config.toml
dataset = "close-ups of made-up surfaces with and without defects"
train_examples = 203450
targets = ["defect"]
hidden_act = "gelu_tanh"
head_dim = 64
moe = "top_k"
experts_per_token = 2
shared_expert = true
label_smoothing = 0.1
optimizer = "normuon"
muon_scale = "original"
orthogonalizer = "newton_schulz_5"
batch_size = 128
adamw_weight_decay_other_params = 0.01
Rows from block 4 of a small image classifier, named by matrix and row number. Rows with one number belong to one neuron. Each number is 128 + 24 x the weight over its row's rms, rounded and kept within 0 to 255. All counts start at 0. Numbers have three digits each.
After each neuron's rows are labels from the 100 images, of 14976, where the neuron reaches its highest value: "top examples" is what is common among them; "lies over" is the class under the peak. Only what is clearly more common there than usual is listed. The data: close-ups of made-up surfaces with and without defects. In brackets: how many of the 100.
# fc1: MLP up (model.blocks.4.mlp.fc1.weight, 1536x256), inputs 0-127
# fc2: MLP down (model.blocks.4.mlp.fc2.weight, 256x1536, transposed), outputs 0-127

fc1.366:161109111127104095143112099146140138169123097093137094134105136160118136116124107136156124137138131120163112153124137138135103162120154124136128158109158075142136121131140092109171110076130141152134096137152143133134118122123151125102140124144060126191169083135125127119133135120136157151095118109107145178108114171131115132133125089111125158126155099136115170126106109156121148109125
fc2.366:134127142119119129148155096155117097155121121137160101184128125162108154149119142121114131131157088171141170110154117123067129109133142137159126132142087149170123090174135131135116125131115110089152125121144107107138114122171119174106119143146144169083132134113135110081123145145153104158166173091123133101115170109118099104104157119145125110111146126116139087141165172100154122139082
top examples: specks (44); crack (28); smear (28)
lies over: smear (28)

fc1.492:107167124055116123089183115129111125137087118109183147092096110122129133118081128143150109091162131096098115121139141160108148144122164120097136094119133114103120149121139125146116136178105078102106160109114151188101147146137137110123128125124093103160113157174111107122103078130130105152119148129129074136111137115161183170164128132139131142156109125115168172146107183152146112123143
fc2.492:159149129154146124125109111114136118083121164130108108131118106191164126097131116116129112177090081155167127166130159125118139121137141092081150137112141152123146138107096121159088108130116144092096132137131149130168122136148122145096122127127138140150168121110157108168131106115123116184116167122152113103094090147175120140132123124108124122146130144127134073112146099146136144078089
top examples: smear (100); tiles (86)
lies over: smear (100)

fc1.248:132128141182090146130175177140140145129128129129121183132124110068106090139114164076125073122086133107147130177117145125106128156143153149160118112121118124120119162151133128115099110074124105123130147102147156112120106130139142130142105094122149091168182138135114122136155070182124145103137151123128116135120115116126166111143102132111142154141123169168120148135153098110070113107124
fc2.248:129105099145138111153140135123165113099123114147142097046085120089129110171154133116149151133088113141108091179107171148110108110096156136104114097152113145115116121155144159125137155133116166142094139156119135159084104099129144134126104125101128121111119134154141102132126164131159130126131134098116163105166135116154156098095159123134124146120139108143109117077112142113160125140125
top examples: hole (60); tiles (44)
lies over: hole (60)

fc1.750:127161123109106136125139148108136135127110084148132115138119116098146195109153080110134104137116162141154133158179204118110084085114117100115127124111110151148108133141096146151108072084154103163182154148145124111126111109122117098152131160118117138141106130156102125132137115157112127142093160134151076140129128070121152132149102154123107142148150101130119127174121120142160115127137
fc2.750:138179101131154161107131122129145140105102115137155116149146175152123117117142147121106115080132100134122125123127084101150090145130164108091171122150116075127147136114168164115144110107132106108071082088132143133131138142115161155090141135115131129164117128127131124163133105114113064105146085110165132190129121118129121122121168113147121130140138131149128125118119124125105123123115
top examples: tiles (61); smear (58); bright spot (41)
lies over: smear (56); bright spot (41)

fc1.467:144129137115103128117147147139127137134088105130141150128108139141156110100164148162119180109129161117161106141140169104138146101136132131117132164150109084117147119169134108160131121118101145167129122108082110164110119123174120158106093111155097110131138131167135096159125140153151148155111119125120095145128125100123080121163139109132099155124146124124123116158136121101068095147104
fc2.467:109107107105115134121123128106101145118141124133108085161175161108112129110134097088113157118116108136132174127118116097136174149115136116125154172138144154126110181128099128155110095134132147096104098173126141129126133167112117106129182110123154173140152136093118093178091113149176113119122166139131154069122127166144109106128093110126178122092127131158127114118155132103129132166137
top examples: scratch (100); leather (53); wood (39)
lies over: scratch (32)

fc1.573:160130123132122109099131132103124165138153115146033079169135087113111126132122124108117131142106158151144137104100115109111153110090148168104127158135111157168141104158119155118137089129119123134137115140108158113138159079105123150140128105143114097127161096118127129113105161139170153186131084113137092164115111133130136141102130128114118127142159077137137160101161108105101132152133
fc2.573:083099126099163141154105125126117151107124107119121162151106136136157122098117145168101132113121132117113137142126139123130133088113154105108112115131127092145189120117173165129139116114093088134127093125118114095165075177102130140153103118153120134121116201128138121142136097159123136123176126113127105138138094126099137137167091126126091115141127109117186150123137162150130107109121
top examples: smear (57); stone (29)
lies over: smear (37)

fc1.692:124108114114138130156145135127150140145121121119128127139132129148146118121141170154108129173120110105132110130166137106116124132149111142116138088125146143171099108110133091072115162124136127172118092124124164143162118070116129139121107115146133150133097129124138155156133131170131123154127125112104131120112144143131149151154102131110120142117206104124135167115136087174134175097123
fc2.692:138112161121095095144158145127116100089144098142145131135141130153144143112100127136117115102092069141103143131145128117137146120195098150103165131122118157134128104170125114142129132123104111181120111130100164145096129136141110176151133112123144136117120122162118125181125101120131123114115130165111123139149120109120111152140122102109125067106108111167123195137123091115135119095179
top examples: smear (83); wire mesh (82)
lies over: smear (82)

fc1.325:137100113163126117103128147155153118149114104141145123146116095152087170132054077109152131119164116128133156137122131160114132103104169117168137101141125160102136113136121169096139109142120138139145118138124171151136130127129144152104123127157059141157148137114115085128115089133114095127110138122125099122142166122151115151115126109163120090169172115095127146120149140078119117106095
fc2.325:106099089132131158122131133114195120112117145119100143126177125127130113148117152100140121116085107144118108151115112163170123101171122128134142110162125144111120095122127171151129129141149095188102133132134143144116114110147107118119103128065132118158135176128095141137111138120146125128110115113137169137113125181123126134176134115152112144183127113111147104128167137107108103129103
top examples: smear (99); tiles (76)
lies over: smear (99)

fc1.232:143123151183122136097150123141147169139115110084096151159095095162119118126150133130116128129101115167131121136149166128137146145080147143143119096102094161124081098119174151126119149133149144082143119134130100147193170111144139126136123134128129109106105100105092139151182071142125162086129105143107158100183137117175104106126122126194132146134133138140124162154125135122110102136122
fc2.232:142158134120167143094146143113133124120127121086093116150121104130124134077106109110145152133140162126113128121156152119061106115115129122095152132125148164112134155114113160148106149169127126126150109145125142131122142125095137114119124075095121141156073144153135133118110086145135124136094128103161142174110102149208146140154157140110155146150133113138133172117128145148134099147129
top examples: tiles (70); hole (41)
lies over: hole (41)

fc1.266:155118124143134111170145127117129132109175092151147129121114132135107118113143125179106088123108141103099123176095127128148126114167127107117151092121125132157131129135120132147134126145125124094140040139115140158128103111151115148178133110129120093163131122155103127171138143096098136073119115094131109139123135117122142130125083117174087130150134160058124123127108177126115102126133
fc2.266:091127137142164096140142157125141124116128115144118122153133113083124152154114118108116114081169116098144104146133123133141143128143140110134071124140112159132142137169146159069141132120160115132131116104113144158110133132142106114117149114122150115129140122137136106081101103096136133136112124100115174104148136128136109147135141113167130131046181136130157108173168143101145140108094
top examples: specks (53); bright spot (30)
lies over: bright spot (30)

fc1.451:123116141105089171116147079137158122081111135151127171183072139139089127136166113129141159125123135105125129126132120121112115127101088135117107100125127107118120091129102124159110128123087128167158147129100134143072126126152134124089163131107106132101105151141111122116082150146127146118136107130128129179082140172176163113131160125134128113139084093114157142108126167137115152120127
fc2.451:091145127149115139139142181142087059109136127144145128124140117147119137122134123169115125090162116165137133137172088133136185185134164152164117134114132153122125108099182158139146100136129132134114125113111082155153142135142140110140144167129157119127117134162110130141159146107080132117110148123103100142112097124128143117095080088107064088135144162125134132101150151104125132101167
top examples: tiles (45); stain (37); wire mesh (32)
lies over: stain (36)

fc1.64:096130096115124128124166113158125137135143085129104156090143127090159151129119145101086126147128146141141107113136138126126133095138076111163142105152136112157123080131139147089111156088134101120155137153096134152127102131113146129081136145130117148137106132123099149182137137136121112186118160110097123182162103125106139119120120123116115153111142169117158179107104140148140135141167
fc2.64:174144129091150134135127174147152154118142108149133069147135135126127130097127144106121137146119094107164106126103129131138116130151124163087131120091105132121130116129121121160142129123157139137141117131162136149112138128155141131108136126129132126122127116122132142054135140121147091127133150152115094182128085109114100098113132121149112124174170147117137078147091103147110173139086
top examples: scratch (97)
lies over: scratch (26)

fc1.706:129136146141175140142155154132195115130123130160182105165151161085130124115174146170119109141113097127110112172136112132176123084144161127137158172135123140141156099120125102109173135105148137114176144124099085119110122090077124151146106087149124116075171119143113131122124087122160140129120176126132089160107140098103138143099153091159102149148138131118112133133089124155137131102144
fc2.706:105140117141099146132119102132117140110109141064115113074164102133107105132121084146102126117110120145131141092084115148143117150111113186128087118149095157131117138094158188140128069158128108131162114092124111103154168158161133146134120120166119137150137156108118106112107157115122142119124144154117137176143130116168156146154112131139126111153096116153167154104111148121156108152096
top examples: scratch (100); leather (39); circuit traces (32)
lies over: scratch (33)

fc1.666:100114115137123144158125116174114127121101150125094082117107125117179148099125150153158095191132118084119124128121124120142111175174119131076130191130124107137150152130130108145130086131172145125117122112094113137113127103108126118121125127125143129157120122144085127126113128104083124105143125138104096131113100145112135122106078156125119120130114089114131145149140169142106191116150
fc2.666:132088137137145125120117105169101126124142165122091114124139082145138126159123150137081098108107138109137111136120123097149133129135153121136126131123121124117129071157157108123122141108105128113117114102110096143167129111155115112136185150129130170093102096136093142142135088081155098094113113113157080132134142123127153110120137159142147141204137148073133105156112093093076136152165
top examples: scratch (96); wood (32); leather (29)
lies over: scratch (32)

fc1.285:149099151108141147122125150101114121082136128108152142126137117112113143155099144127164163140139127181122113095110117132080125139127079134123120118105136115144162150178104165111115114159137149155125174142107135122172130122120103065117124147139159154134125137157103142110110145142126120112140161114109094095179098101118139138133149090104125152103179145148091169140135089114170086125103
fc2.285:126102121150130116181081120137082137143100134100143126109128149096123086140132140122124118048172099153109118125098140103132181164125135143114103168068123099127139098123133124121126160130132111106135116091126117149142155137123106066132153143156128154129154134103110133156147104142153127106102124131130115130129159136178133134107117145132139164087150165100134095117113145120116140117145
top examples: hole (100)
lies over: hole (100)

fc1.521:100142103110135171142132130105117155075114106139134103141108141100105091150094137138131124116146132142201100129105119102125110112134113122134149153188120113134142085178129130142147118123155133111150121130109129076133089176138141145126129136150131125095105131136140102111147167136144125119126120128094103127104121102111166154107166114133118132130121084139195141120141096145130169150124
fc2.521:159092111131147082153141115151130163148122138090173176084150133128124171111151118096106119125112125093102109076156116089141118098103133173131119169145151139109143127108157111147128135150154084106099167123124127153095102121160111111140126118133152135152155128153122120144101151088164114149097133122089120101187130103088092124155130164105148135137141105104149124134159159151121122123155
top examples: scratch (99); leather (67)
lies over: scratch (34)

fc1.689:124153159107097134172130075132089179129134125086143115102141088127122128148113159146147124107093134142115124180105119149113092131117128111114141139135099102104114143103126132182108135118076116165137086146124142142168150105124136159154127125098063176105150145119088153129102100160093105125076139094143080132148125125104093141093085114181138084173158146101128128168118120126114128129160
fc2.689:137177165146162092125144118121097122102161135127114081145129170120155097109111145156095128136163145154137133098115149154151135113170197116127123143134121164125156126133144135107158126119171086118160118110143100117146163172138089149126142127121163114102106121142128102128151110077130102136118144140188134139120096113135130108090150124092159096142110138159175072138140137150138140170122
top examples: specks (51); stain (43); circuit traces (35)
lies over: stain (43)

fc1.304:123115117099136097119177169106147119143110119171125113125091123167171081133128139167109118111123096153115090136109123123109082112118134137132118152150138123169161102151091106126111162099154121093107155089118115138114146094102121179151120093117138156091087133152133082139154129140155146113137164112143107111090075139128146144099153153097141140124122132115179134143151120101116122122125
fc2.304:147111165124121143154083107128148116156137087155144146134113144176138149136140118125123087144090103095149104129101160142074117137102128130123163159144113110119143120096063146139173124131109090151097103109105089140127103118157099101143112145127098079161143122119141161145147171104122105104144134140114137098098113162117112143133154141070119132105119124117139109138055148142142094080134
top examples: scratch (100); leather (40); wood (38)
lies over: scratch (28)

fc1.363:140149113168140136145158165169148120137163176115132157136138087112082138111087151096145112143115136163132102170143128124093121169105088148114165106134132119154145109126131171127111105157078135096158165123164128081148068141085124139108127108134149101119148111136134116116129170158110100083137122122173103146114138145120112153136156167118153088138099127099144139126141097153106086105097
fc2.363:132143144095096098139163147126121166137128163123119094127125138134129110116108179097159112137101109146096131146165171087103119119102121121145126116082119105123123169183160145135111164085131108141129136120134141127118120158146160139154126146144134134116138139139142116121140122138121154122113093160072133123155080059124132123104128155091100152146134135088129112125112152121095126142111
top examples: hole (100); brushed metal (43)
lies over: hole (100)